config = dict(
    translate=0.06,
    method='mae',
    encoder_bias='qkv',
    encoder_dropout=0.05,
    norm_pix_loss=False,
    decoder_layers=4,
    init='orthogonal',
    beta2=0.99,
    shampoo_beta=0.99,
    precondition_frequency=50,
    max_precond_dim=1024,
    warmup_steps=300,
)
Rows from block 6 of the encoder of a small masked image model, named by matrix and row number. Rows with one number belong to one neuron. Each number is 128 + 32 x the weight over its row's rms, rounded and kept within 0 to 255. All counts start at 0. Numbers have three digits each.
After each neuron's rows are labels from the 100 images, of 14848, where the neuron reaches its largest size: "patch colour" is the nearest of a few named colours to the mean colour under the peak. Only what is clearly more common there than usual is listed. The data: rendered solids tumbling over patterned floors.
# gate: MLP gate (encoder.blocks.6.mlp.gate.weight, 768x192), inputs 0-191
# fc1: MLP up (encoder.blocks.6.mlp.fc1.weight, 768x192), inputs 0-191
# fc2: MLP down (encoder.blocks.6.mlp.fc2.weight, 192x768, transposed), outputs 0-191

gate.721:146106141121120153171155146137080136139170151128091123141146108082123135188107078139106071122137177066079097117155163068136168077085169103118132159164132115136204116186145129071186119150116176137109135124149141138093086098139092158077141083109082121088081153161123128155109156063090108121108181145223181107155180143164155143120128175124143126149143166108131095151099164121161113109081100109118134121180142132114154140126153084150114100184151090096122160151085099138086158130122170161151147108144113162107141045101126145154063150111124163084197179169138087094110115125066131176
fc1.721:160102117119108166189170177110037182151118095150102127135143112154146142134100118140083134104123186088098115113127175100134167157104145122095147119159136092150170124121121151088143110113110145136094143179118125129095123159159114136131215130101138145135052204130115124145117158087122056083116145104136177122152193155161103159087094150131150133085154160086121084168131116082151129013055115099118114129139165126128127087148138061159164157146161154094126156112111109129076105178121096151154182145137150096118164061128124133156099145127118144083185151121126055108131076122096188163
fc2.721:131130129112132164157157150097074173095106123167074151147167110124153133163105125125094113098142194064091079139110141077127195134094164137064129142192155099121190113112119158088143096124135141098087152174107067115053111118171116125089178128118133132089120184128109116139092168093135086082101127118141190122164215124158115175095087167130159114142143146105132111141141163121164083076081132069127118118189148143116128116154152044155149113149175138067162150114111113156078115184102099107144151119120143098093133084109121123148111136115154123088200150145155106072098118124077196147
patch colour: red

gate.755:125119095149187186142111133114101089126151148170150125130119086140140112162153091129165125143154120122092132118110138176112093125101120131074130112103077122184188150143121139139146148114136087116136156114122071109147104124132111129114149116073093139138158120067090109133138106160149095160150146111085144180125151088142124145175197141168139140155092136096098129081106165143073160173163107102180124132152147178061164107175080109158213098180077163154152092128116088191140175095133124086057110150056078126149142069150093092130176128175158059130113181095084134166101130105086048140
fc1.755:100133169135157147160083154081079179153132103163081156078155111168171139142111137151139127148076096095097149108131149173092111137133163155116133178156171065159151122108146101169108144106115164147099077130174077091125153115155092157155105133101128125132147160116108128136208139138178115082154116089114069190099140076092153080096130127165095183133180127124163119112077132122081134122160165128069166151148094164148126159111078057122114140107118118080166119131139103152193056050165134143107200154112151157141123122104143130095124168158112137221132090158175095179147154159128099136
fc2.755:145090089139126150140087117160160114100168202157192065181114120072144108215056188122080130106164134149105084061101143119138184176121104126129123099082098190040059122105142133120135118152125118124137150126081166137119112125113147144094189111113173143090163097147130154157114158148088112148084117135122163194166130181108124150116158139143143153104096103140116111141130088124170125136150083204173096107146136102080162125133105138098102122123122166096111141156095082136063249149109122116132097106092098125134112140116102139159103115116159121093165181091136137142117098123119159095
patch colour: grey

gate.749:155106112111135105144149088148131158158134148111089166065126123106122169135161068108123094127137145088099091138138126172129122169073108112118105101104143088105133207171074170110131129166147143102095113139109162086129185143102100139101143208098138110130128168126139145148082207138154139165108095099181140079210087150129073139110125149125119072108109143125163111138094107197159147152154157105111111081214075137155123178178144172125098131066092105105126172142106083127155194090090124156135140092147118151104145113141066072116139113105208111121144156130105103078112138083199138099
fc1.749:154094129139102083126107124152098161152144140106119106084129096137141114148115083083160116123151175118093117109109129206127124133086067115124112113098129072094134172151060181111186131162103112102085137177119118094073130133073098113115141149109137129120129141101153137155105223116139129121089113132133160094198111171116126112095094130124088064116057154145170165126099104219130165165143127126143107124169103100114109174176108150132089164057136074104134177162122085131119185093129117153120114131168109139120158120169120103119168146122212083162164175090074076088115119104215161118
fc2.749:145196075132094138128101152170116125114129093150134076199118118203155119141101138145116131117128153091113183131124145126077125135161167156196145127112140217113120070073131078198123186140140088149152189162136099132146094046133104121115090079185116120105122093156175097123157074154102065088121174186070135109106206100126184111172141128167116182086144159150109089116099154088075107120102113092137110147104150118146113172093099120100142096110149150110105105133112180166105144129124132164158108144092140129125116146133152148157081154117104126085142162150107143162133169124135127214
patch colour: red

gate.632:112123118150141124105122151088102151123093131130130150104155090151147107111083090114139109209162210134114106128116087174135132159193075136115093164093150125208096104157201154119134111136185098095160099117074080125099116143149166054066096087106137143158136094078140109106127025134190094172053112159132112171159077131109120170116142135117091142156141126157174143166136140126150127102167098165153140156107110135159132132081135125087104122175094065101153143153154157135194084131099108156081088113141103154147111156108122125105140143135115204174172159149120121061099156164152113108
fc1.632:194102105157159070127167154140151066116192142085066119096116138105095125156167174159157183080094093123063115130140120060174155076164185148128119166135107157088134173071098086122110146108089175168081130115180170095151150176111114184171124156103147118141139137144143179182146165139125166099135082117135171102125138147097116120140099119162140150123114108096121121164125135115112151127082165148119121113126116117072144174159084104133169133094182169135113142084078082093105152139139162158115214154155155118126150141156121127080106103122133056097044132159118125178123120092087169087
fc2.632:203143080140123123164190111112137079150182160145123142152091134117110109155084170114144121107124103121076105133136132062108103117127123173143102080205112148080177168095126080102120169137099175169109131154164149133163137134105091165159119151154121106068159162122148201170168176181058172116178111126148173102091162172146074100137107137172138112083117121081105107137106098125093131126055151125133158106121080159138123164117142116130189167103145178166103169097134097118085089096157123149137154153072167126108123128143153144138039084111132087136056159125074079148133119097098139114
patch colour: grey

gate.233:109124053168140094096130118180091155166114097131110121185148113106138118140156133154135134146102194119135167160157119139080106114220163152184132122099137160139111092173139106145130168101129196104098070103133103126133107115057221150135154187168142160158166151162126197090159098121159116098138205196138130096106114154164164130124164087078137140148125071083205141097145152099166119146140166114142143080183199112134125169204074143194116134154127129157128152134151170091140126140117153134145106108112123105098112135127130141118164154145107076165109112135161149072141172120100144116
fc1.233:122177183128140095145197115035115175110153158125123140158153155162138136062130154186135083134189095150110122182110043136145090107105121166117140171121125095168105155102122110089129106151076085154158082147137160118130115148149140148112114081122150118082101144085157151124114099112147112101076080068135077139139132073124154138131062165124127182150145171185087084083157094080126143120107093109111101163058080107102126119126153085110096165098110151090115144139154169173146098104117138108157142107104137207156138103131065145123031108132142164134165118119081091170122129160087108113
fc2.233:116082100121165065081139097160114147136165137146120110172103114115133128119129140128140205116103190113133171131119166161063145128192148144187133150105114202097136084142181099109120118132146170071103105099086092159128108117102158149124169187136167206166188157151133180142150111135182156099163195203098175087147105134160145137140198097083112137125113120095188148129128164122133072164097198129127122132156160125167117159185115139199171128116148117153157150150135166106162118111151128119120102109094149103106129154131191144155203118123121045148127159094162117157115148141111139127
patch colour: black

gate.0:174106182181179160087121121093105129196065117181067185128132198105131112157163163150163142129071125073109122090158116101133158138075167106149127106139145086157181092203139139156078150124176111129119121078117128144144133120129137120115177149124103067098141102108134122099165142168175130154056097082061181110134142177130112150145105155196112083105183082122118141102151118184108131109125124109107136153150171131134138161114145102141139082146135111156059166146161144149060132111121130121148120110152163141147070106092151075125153103090123149119119158117040132141076133054126155137
fc1.0:174074148192170132131127093163104115185073122185123122166154122109108133170174156124111134123103081138083131088208107084069163113101202136167076122125174134146136078197155101136120128141144166161142105173100154127148140129119209100117145163124155151069118118127128054141115154144158110178081111097129094146094212132130131148172061082122108135123177103110139129118160109164154172136152142107145169119156134099139134146109153109143095122114161107162046118179148163124102140070086122055168100127193180111141114142157177135127141119097151173150130125103123145141103105120064156119
fc2.0:183121117129078140109068119156151147138127117111157084149198128097152143096107142156115091129062152155123108085137149170119140083174099159131122176121116091129146103194144136134172152108080170189182218140122067135129110112107144151099135190156095185136145130075212109156160130119106158120117131128127120114092109099098194082144126098136152157109147117161093115106103141099162146078158109127191094138171110117145141168123059109070127182089083158195157122183145085161136163148134145132144164141147094125172099144100109144123163102120086148107113134038113160107094187090112158095
patch colour: grey

gate.78:153105077121174138076143105111133145158125205140119081190137131130162080119134120114184121225099094160108106059104166147166098125139130121123124101180150116134167146068159146061127144083162097119100126110071095124113120125094145131164146144120125167119121105094090098099162177146096155163139133111118129086132117106145125169119157140163159124099117112068106164098163135144127151090128196133135146131070086124097106212133141130135186141120081192085132161182169124162109140155105127094181042145126164140130168086128098143156083097157092168167153079157113069122144164148059125170
fc1.78:098131147096129084151115102088162137065134107154142131162169114167088113074187086167146148149075110147159074107085132170080107116103118148179125168124130204135117136107158111101065064098140125132136182092173136086097078147118131168110134159133106083110098100153119134083120093079093152169156075160101138113136175093073072083164166134164075096164049148183124177117097112124046172135164088065144128137186134156094128073173115140159160102110154124123117113094100103122118118127122115184093102123164153099163127119136105103136196154169129103115105105091124111180110144132109124152
fc2.78:115126094107175107159115127115118144124206150181153139161153136157118078119151138157144100127094114163140091099125194197130096126095146137135108179136133148120116174094088123057082135107193087108126129142114137138121116153100092131130214183140154123139082099062129124114098185071116187144153114128100109125139164100079109112133190142152183101114109144141101175145115121169109171154185121084172095119159110134056090137184100107149190106093154208104095184138088085114116159139128149124112099156079138130169093139153088111167148123164130126124092102160113062188147099107095110187
patch colour: grey

gate.523:143113080112155127158137152168116091159143116086148185148143126109118102142175135158190103156098063111138148131092116105166161116179121113107123124142135188154078140106168178129180101141091117056131140084082149133116083163129131103098192097146097188133174129098141124159170065090096135111147116138169104158117111109120176182166135133185135159122133153034141050109145112130096160066115137064107133128080157082120057111147122114123102093067122083162197124132134080131133154104108129110102129155163149094126128157053130167096076112154126096110073101149112151121172166111075130149
fc1.523:165119108140160110120086088107110144117147173060152158179189164157113147167136126149222129154099132126119132138081175133142086112149133077111026183121142126133136112132156121092109106083082110100116145082133132144086142146126169112087129128160091163122109162129122114143151042110120184131158144114069146136160115157143135170184130187160090123129200107064101153058200121074112138094162120118150159159082143146161117112094173091101153154123141130108113188137080107108145088102124148095165048150131098111112092132130132102070081126160130088170139130083095100175102129113130086113
fc2.523:100157132156136110144109127128109144104157194098118093146152148109155186184131111133224127124117176123110089062098092104120048143142076112095126137112165135183107122101083140137139139121103117164148161138116115141144104213189135162164120139143098176153129164140090183139131120155152107134202154193064152103092129111135090177134144099134117152094135132129106116151184121110088119117137169101148144096157091133159080118118154029069140158084096111101115127144127125167154064173141118114152105144105158126088113116140148114119094106103070157133069142187141118185094100030149162130
patch colour: pink

gate.643:167139129185095070141165144114147071157097095159150139104116100087094137194166079104109137140076070117104138146088153139132125146140123135119143082149089074129123196104134121117100147126116116107135028135070136199075164224146141134109086214150152149130127171115116113111125162124131111180097124107161148145161137158131131144131129100126115148173164130121067176123122092196104148160178100139128126198154143121162069138147179113150189102086130120072106217064115165123081096127151100133140126075142175121136172113113106089111137145123121086131129127111131126119138096181105146155
fc1.643:104111142135163175106159123170136119128142150123092145062151142178142159097126093115144129070088087160135112150149173145106126111070134140175080178088175054123128123129117161122147123113163140173159160080146116110077109111157115128119181091154179122116092108160130107159158148160127161170159134098121076094137125148124147130132093158152201101082101158132199075056132130060124117106149130184064141145188126122191128129111178165166128111128194138136099142150121079188132146107095187142100164133134083134129086111108113118143099178148149082200106173152086142045154167172128137139
fc2.643:144116131101119162093148189173162107108057133166125111069122154134080144122143075118128144086057098151148128163121178064127148122076175173166084152132187052073115130108128122121095133109153137168173078100147135156071081184174113133139129114153116142104117189140143121164156125151111183182141136096150102121134121159141175159150069152175170156136103150152151114101138088107124170121143122193067116175198153082191108159117188112158136095100137110133105140143136103173104115151121140161110136081183119136143108122066117116133106150120181102183121164175136138065150140188134149117
patch colour: green

gate.406:158111100160127145190136094113031125134155178066087101160168117103146143144139205160103082181103090110107165126148159089160132117164112089095153140190155142202164117107117119138106137109101139111201077129130158128154134177147106120146161155118141137120120156123149132133121145138094114083095092130116130122085167125094126144126063143104179132152163178150170127142138113126117136134132107117073159148105185105134114141150145074132135180124186115122139146139067108102162138077135107085075184040102144128129122151088102148070113155091167073153090125111158079138146172214064103177
fc1.406:043145115109131121122150165109092122157141153123166186115125107121127140077050121133051128164140118072131139147151161092066118090109063188104120159100063104148132180141130091106166153095112052163193185082108092198179108161200087139135148136137123175184141058128157141132119121118132139139122136167119091168094105192141175141129132098124123131112163154132153089181135088117133152108089095155075155132092169091158133171142126161153114179175172111149154160164109166128117175102098071126069181102093110123125131145094164122149101117075123123124140154158134137155129120153124133106
fc2.406:165129104158127177189074127148134163078096135130060062134154150135132130128165179127098096135111136154119180156103164051154101046128109171134132152190160088147137152101138159163081100115099133128145105125183153118145143135111101131119149061170168141110108189143115051138136184164081106122113077131151128089124127080147091118092124123152198064119137153089143156099077116177109160146163067087139141195153131150176149111146129087151122181101125131099154147086146139142132130176179157096097145117160175119146127151144075136110150152160099107094072166129136090131135155210118121169
patch colour: brown

gate.430:155161145152063172115124123135154110184180198179142162086152118144104083093141151110146114125143108160098150118160141098129122080146127159127113107115160124118096124120176111176109125142139093106134097082168117128158156136117103185123151139100106161185114121059119162114106108137093098178086191079112098188146144150091159115089119102115190075140111131065106148178086149090196180155084132163116169109117154082165064135139150110141101171115155149137173172141150171127169151172255079158103086151102125145087100143132119131127151161117099104151156159108085100147159125169111133101
fc1.430:091088085151105082172181127107110085141192052096081148122128179111111090115184104114189115084136116132169074110161094164157071128122074124182147165140111118152066115074164112092194088144103126144148109132129182115097093147124055141123154105161129178138146108050148152147150074147127141183104140125202105105136092105170174135071140127107146119057111165105119129139179127146144140184133136072128149150125153163133113120123099146105134076117163183168166178104134125140155106137150178110164097141110093112124133164136110195165135125169113108178108111166125141122156172124071136112
fc2.430:173111109130088092102134130193122111105121176100138137115126118143140091143111115169140135135105121114122149168136172198108132143118156134194095063101139124062134144116082088095073103108088134136090148084121113086142163159149052078062129120092130086125075101176086118133173125131111156155090125119127129187112130098112179078157123173163134132071180076168132173130109120094123061064128127147141102165148156078087131151125125168157105114126169116164074157158074144168063144156201129154090125137120133121084066113126114085155098141098136158178140181072101148195118137155145149092
patch colour: grey

gate.425:140185134126144197078148127131132140132096111144151119120131150212088139076135151134153113112131216156152194087148102128068141124087151117078094083120156129166095148111147171122165204100152097107137153109114163062081145151075163138115126070137081092130134172152120133105146129121108149148131097110129128199166136062131109153088128057142131146132063083115096106147112103113087142161102121118142115176168158114086146125104141119108098181110147145108092120142153135110162128193170136173108166185131115082113130080046092160121187071124104103124159122143135183149168145110052113127
fc1.425:105078098129090076196114111127100139137130123113158111199120134037131151150107095090088154209151069078135132147091094135135141123151140138155171170143148158082129124132130098152120072170139147164128101131148152162168131124174116145134117195086161161124106093150143090174083108106106092119111162170118126051128118175145144067144117183149129143127155203151147096130133180139157093111171121085136125085138127171184124146148125128137118076122120104152192161062077138145127098069127129103142100113130157164198113185193125132134067176173094143159101142116115090123138086177141143160
fc2.425:115049090113090107120080160164095217098116118155109124118095131076108087138113121097080179164180103143145101149120086095203101038098167094110153172095162209092106117120102158159107129146131157179103087171165044107128146133120128132105103136167093127125167110128113169137103087100113156149148149127153176132170121088117158087137171132193047108158160156094086175163108118108131097084134098169151115116150083094150092120125098106100143124071146146147114162141164160152122089146098143154113091103143091134137162170159153158114105105177102089108135154137072075160155110110154117119
patch colour: pink

gate.246:116141176167083157146104084157136105153099133168092061092116106111109160077171129106140113178170125107129106151113090150100135210141086121126139107186186105119100144132096119124123113100113112109103069113072034143151152109169103146087154140120127169153126108107088178114050114106157111128177124134092156134116071105129107118141073108116180146164167096131068170106097118150092115085117140122034065107127122163076146114153148140094163144066117136123127112096139108118051078190162089096081128118123141162148056145145108162082152082155135132101138122164147128095131103119097127071
fc1.246:122132169110118145091117139170145134152156095187112097098081107103167154111115074171140117145125125125090118114089085121129167125111125212081183077137126128124115122108150108104157089110075107135130163220118098134112082147152156081101134092114110172130143116119065141112086129143109040160207177069124105131094083179134139158160107156099179138151103130196122150108130153157110125097090144114086045077124086164139100160123195135171164151111150098113124100163096120097059096124132086102135187155137126105170093091136138150107120136126169073128166174161175178124090097119129155106
fc2.246:186166105101151119071185229181141167122105151108167130163106132152144181177131140196110151110114132159131156090176159099082103069105137050134147156110072171156108162095184149097109111180098176148134124160134164103123067152092135141166105082168151126129149164165135113198193097120127144104109126124128127145089150160113167127144193164125121098114146155177152120114154128129160162137123106141164195127084103076127123120109119134160120135150179109127145119166103111191174158099076147118152151128122147070087173066121110112151137190130097193165160154114113113169125094140123092114
patch colour: pink

gate.636:120146126091131089107063200148088136147104186143109108189158170097053132175151070119136111251145138114140085147110158078124129137127075138081168154166119144107106106181171098169140136152137136110164125225111097120158150143095125137125120148092108186124148117128134158161090047098118090151145131177138127140136114133155113162152092138111071149098064115126100132180125109099160161181173118111121146130122126151077131084139150155119126096076097204136147142137112172127147071146113159165159094111134153080139162150153074136070121112101168134151126123126057131130177130149113091118
fc1.636:176140107125158156100121151177164112081143095184155095081082126170111126110094174127134172135075093179173152092157097147126123110105112087122066147168132115176116131097117086136180091085097107189150072050076131118074130093143156104114108110114111108172124092164176091043134188156119101128137185125106126176116165098121130120113141171134151122144126174100107124097141166086090089175116174115092143131138106140135154097153156148127108182148151105168162147138084097071157196098145119101103207161146161157173115155125141147132083111087135130159118108132175095173079116169074135165
fc2.636:102101147065103135065098154143029189154116185124126105182185165089097107134157095111118090157156144104090112124149131106139122083117127154103180101134140205091120088146171123134112127148191099078085146137125106109189150189105097124135119154108161120059123131044095147144125094112083163118131092178150155165156119120135094188163113158162186102133129102093104178173116098165150120119127107138152092144168115120158114121099090161156121107097107148123088102065178171123120094136142141162123076132165106130096180166083075112116146107157094141111133178135085158076112106171122092078
patch colour: green

gate.403:129125190119083101101097130113166131175170159171114108121116122108076105122144098068185146129094130131145121128126144198098118139113165111156147122078074151119132173141142116132137098142117126112143162095126129070131125147144142077094066134213155190166145192108126147113145115092162074147092073074114158086122185206151106183069123161133136121193205141125206205116142150139163121085104107097105162098077096151111089169112155159114143147141123133152145163111084073149122112135082104077115157126109211102156150133171106107149148144103082091127138169122146134163126137149114112165
fc1.403:139096079122151112191106130146143084144117062103121153153169073109143137135064139188075128096078139142157070116114181143155147173149087170091071108152171138085112112097123092101143091164120137106079164160080080157064149186100060146142140168111131077102165091153128144157114146175106166086147112184138162162109119080148116126204134171103103109109146106082072134171149160149143131137137174194132136130205131149124170158090097114150142110119152117126160091118176121108150131121152119203102102082118077142114130142125105134073164078110143189155120090109132125153093165138166113109
fc2.403:139088186108117095097158138115141153123151119133117122136087077140101122069160130102213146136154124097105149145129138183118127195125201118164124112080043145154144152144142093114144134157160142079128079137097144086152097117159157100112100108155148195183125168121126116090133138089160126134152129096119132135137201178158127155083150106165143150171190168132190175081122165138166128103130102080106159123081102148122111132125130181115145174159165107144146201126063159136114088170063112082146117143125205113145108142165128153164122143161094109100167165121181088200117152165072151107
patch colour: black

gate.131:135124076125113127164123151134112062157115172107145157160121121104100154186162126132127134156128155144176100185117160091070161141135103169121126138155122113121184162070127139096118133147103100128154054180087160180095145161112121110096072125131132188199066138171144153180079118130102131136131147151143091151178114123108156083112144149109144168110137066151158140095136109138146146199077113146158124164130122110140088112096095146178117082130134180173126124167110174071093155130133169075130117109136094141144152206103046178131102182091191082108116104152126080179190164173114114119
fc1.131:136178126169110179127126110110131136206135184133096075157137096130159154094126130132137104146147090174146117187137128201102116149091175183212066154162144170148110160140159127127037179204127149076153160111148064124171117120107111120143147111133180110120092123077156110129140154144119132186135153124139115135157069113106123132113168136110127068111155120076097135181063131115160155116137093088146169119122120114100122133096069142161140112119095089088146119172140125143110114119134087182188072085108149140114100180104146167106142128098080109059092084136151122142138200175111088127
fc2.131:112097157173123168096138163097069123129043168124112131165154075150065143152120147169168165148108175099144089180108140137146157139128153173228105113143099160107123103105114126117076155177144131053177112138078107113138153142118145115120145114128109121144056103102133129119116108109111110168091211070183069129172112111087167128136151157090082141102155105113083121131068089143137146136098109077131174133121087101124165125114069102142153119090138123121181089116060093114083113147120097164163076143122111138179136181116115195133147146135114097117164121099161118148116199184168136115
patch colour: blue

gate.763:094090085136117121109143105091063125123155160104092060162087123156224068136165132063128132161120123114120084094079078120120204123087182179060143099129120093135137149143125163090140154135108079157085166099138098093090105138124135139106150127138143139154094125122156089076153148149121119139178061094137089130134119166182092159097164093129166075180064177088099100123131117193141125106119117159125068146178100137104120151180123090107168159158086094080125107115115114186134177129145081095116071078120164116157134101132147125111183129137147078123163131131141119102083142112078135093
fc1.763:162097128115158142163118073157102120098114135156233159164196096135119200146180125078122155106149145151094100162128115169046127125195166145117112162174133173176119118112143100128144119114171144100186204150138155144127093083099049125147147110149141159113143142129107140160079170144103141140092128145100144145100155159163101087153079127114109082135144135150116133146156125092088117162142129134138119103178166123142142137047058150114178152100156149177108119139094073136119127151168113117138132165128083088098138191152095155161152157172148147106101132118152089189140058138045103141
fc2.763:174141141119147176162111123134101109160081074095196220109174140136122176137115144118127081099130144125095113119119145189074111121171138164192130159131141109151133110129151102109129141131184122110132169101117098181167077051100125143147126108135123153119122116122102222118120112123070120105146122125128214095112139151140088141129045139114162109074175090096133147152163145072115167154129111098126152078144146146186118112055109181134187094147141087220131152112107099103183144114137127131172190190137087127077108139127128150150150106140116116101062138146129158162129102092137092142
patch colour: pink

gate.436:092148135116060127136081083189120119192171169116168102162160160103062145103079151082081085162085130118096157128140127104126115124104087102095150130151095139125126082190164151182142109185077115109111153086129161146126130052120114170096062171127161126121114120124117041112161128109102139126141113172106103128093060144125094102108091135096137106179152139111123145176168072102118135084123151131158114092180133080118136163122133173141101111123126099111113118140143105091121153072176095192128096101117150123131140158068155110196076112110157143152117064103107064064094124165148079146
fc1.436:106123153118102120109083130208116108146134146090159032135127172057073148174119103120063090086127098186130141119123116083128142149132088161072150152148097140136144101174159134104157160116113103124125114098150095193150133112178094200114134161150142096126116102122145103131164140164120138136160124154108139185092123186179123133062131088116176150144160143165087117166103086100128112110140109144138167154179094111170150152179171154050152127166158152121165162125110166123157125091194153186112061113126141081137103125063112085164093149129136112096110106069106091122149176106191086114
fc2.436:101108098123189122172139113113154110106081081160065086118134094139164098123149140117149161126101045121120133124102139143114144151147155120121129087076113149123118164139121135107106181082137116133129138106095117126148133221193143118175166129139130078139102118173155187129150144129117097145117165098102115134145171143168158185091143114202109169136134106146153144124128146138164091168141083117161129209149120142132133133123152158086177161089149105190145104083082153183180088141111105055150108158154130070111123121187109172129184140169086134075065213092161167150195141106144102090
patch colour: brown

gate.551:147102155095140135095101109187171083146070172162156104162094154109117141124113152136147144122142090079112102127095173111101130154163153131164121095062053080172077134131078167114091149153084096073152109152111108094051154122114177099172178129099105157169084129111093129198079134086141123076146124149108118099137201181146142131149112119089166162123088092134165159180112161074156128144127151153140176113131140112169110129181165107125151148127080059110121152153167136061129186134128045156175096134132150065123138085147119107095171174117100116144126134124128131163110174161151119160
fc1.551:084190104117111112123100155089128134137147205151107118175089136137152136096176145118151231215134148104100104110119161123062097137147137152147119145090074080122142109107145148114175113075121086138129116107117137117129213124059095123173154133149138099127119136118139213113116154145106137134122188164145138029081131160146195054149158202152154159110074150140131135158107172123109114103183083164155156115129169144167116137138108120156149096118078147158155145148118048122132128118082133164137133158115148081132117123146145150118168134170125131126112169128114116199097160162132109175
fc2.551:121115107163102082180161181128118125110126138099044143140200095162126143114088085139125134112088094120131161085200135129159122115145145126124118158131152095128103110059120159122112110078185083182160153173156145078177163100114084137153161135151100185140060152131132144140118192136127148128107117158087131152065092150144095136084147155150139179079186120154107189141112154126124127080155105132188138120148066176117143120016100141151123120152162145206123103119157090140092141105137156110108112181165103139055121177130150110100134122154135188110064108131114103129139123098086167130
patch colour: black

gate.238:121202102117085148152089102173040176098065093136131102076202220103101127191113107128102156123117104192124123131106150127165162119092101139081123115097107162113126141170141170090145139093115090111114092150079121127143118099155203115102184190179140163176141109166156106198147183129105151185178185128127139114115125138150081150110102143126126111159142035098132120156141095100128145116112121161130170096119111144082116110100149132136127161106136090114147141085137215099143117103135120105132136145093096091173151120153102120147099131132158148108107085125071163133144114111214138119
fc1.238:130048155148149129113210086082144131140069097148146111124088110109132154112135077124120110141153143091110102143103121171073076114176150152160120161143187134097128099094097132127142145134155122176161166116169118154140188156110119090146059085098132194109101144116087086106127096141137087127096081110170131138193113121099179084116125081100150110086146150129133087156180185135138167126127142151156088113150139135164109135090098097074087190175100191155137081129120062164162100101126117122063079158110124130088078111142077114146133138182109098176141169155190136100120108156133060090
fc2.238:120223113114134176113110103117065157101109121117095095155091172162114069168148097122095122120080145150137087132152103132143103176070160089125155174162140198079149236139123159103095115135182134136187133066173110117091084131078158088125105114157140131074184201139144146138096172128134117142139119157086174134167095109106107158145164147162143204137178098140088149089138108091175077106115172081130116143097118151083124102077150094119119124106130084121141118118156122108112177124142135170153089120119105122140142127111170113122121121100117153156051043143134161150166147128120159155
patch colour: brown

gate.576:126135148131127184175097102164114053122149130160177145057104122099128135166107156136163106143117093087118110189169123099095071133130161142133121133140107093092121076126104117090131175147156096145106143057164115114186102104140081147163119098068090107102187164121099137094160151173143138114073112162118135159183146096165129122155183134083130173107148112075148088128050145153158154178162108116089068092078090102150175153106125184077155101173151160152172134149106157109135115124128124131083193158100117119193104111152124137173118060149124102128103168139118170158120140051142179122
fc1.576:130130146128195078122168118158147095073097160177191053172184132094109049072126137131141155170151121109123107131081108088091149138163151091084112104177157132176111174127092132144137164045127175133146064154104113149106169085162144135106158157161106082123095113143159082099157162100073137128115140103148108131115147136180121090107156130060092114104114128090094148119124111089137124107078116148116144164134138156064150188199112079143135157149114119102134137149153048167132100143125129138151123169178131086142112155110140141056157077112148149125183083121174097180136148145097151158
fc2.576:158125141112127119196143118232163074085160143084164162144136078127135109099131133144146124176079087109107134161166134135073083156151162148118135163106089111142085086135103151136137144145177078168156109100138080126177120119137074178128145103115095116121123158102111122137140122146143078123151147194102151093167141107139115127193194153138085139148146128116117161071043152174160196152195094125097081060084074119190097117118173159073087105077129090122157156186117167142142118085124143155128164119101122118159113137127095083093114113072133125144109150147103135172076146110146150092
patch colour: grey

gate.31:153079105130107143143122132129160132083139135165095129126148097115128177171154123105180094185158156082093182155110208071164130167109135104062096178167151191192123107138107104129102133154086128155102152109097156116128107115151107127113087141157140134151184127112153107108170088098143120097117124107091162158164159099104148148141152157191072166098064146058179138165186057105139155124145155095146122133072139121157121125073145120119155123124152150155064116179142187178077152211194114156105101145142078096110106096092092097142066129151161133145128144122130157075160152133153151118
fc1.31:123197140140131126084149105143129082097075114137186166106153143126157091133137100131142128091084132129155090149104159158114100096161141168120134095130081114056121147183177149117124143086153153104150097102190042085111162179093126150156148088075159133095118115178136145122085139114151152170148161128161103073130109115149127117120110058140204122162180154198039150061101141163090123074122127147102099100181145084093164146223087120186138127139135124083155155102096073065121106097086133116127160123173177102154141134159094154115176149108125105124112112166130129119120124123123122116
fc2.31:088234163186152160105120127128132091150157130132144139120111123149177155137091154161165167162127078117108113140158187079175131154114135146115134186137113096096127093155176146127140190117093127128150079073125112169164040166130123144074123042095137143107140137149134092130084108215095133151144145094105162124096191118127109046114119101127154128134101083057112148114145088106123119120112100091074113111095059081135106090141127138132132100126102154093106102099089079064074101134101147171128133176209128149156137170154124158115157111108150137152116117105128137108147150120060116102
patch colour: green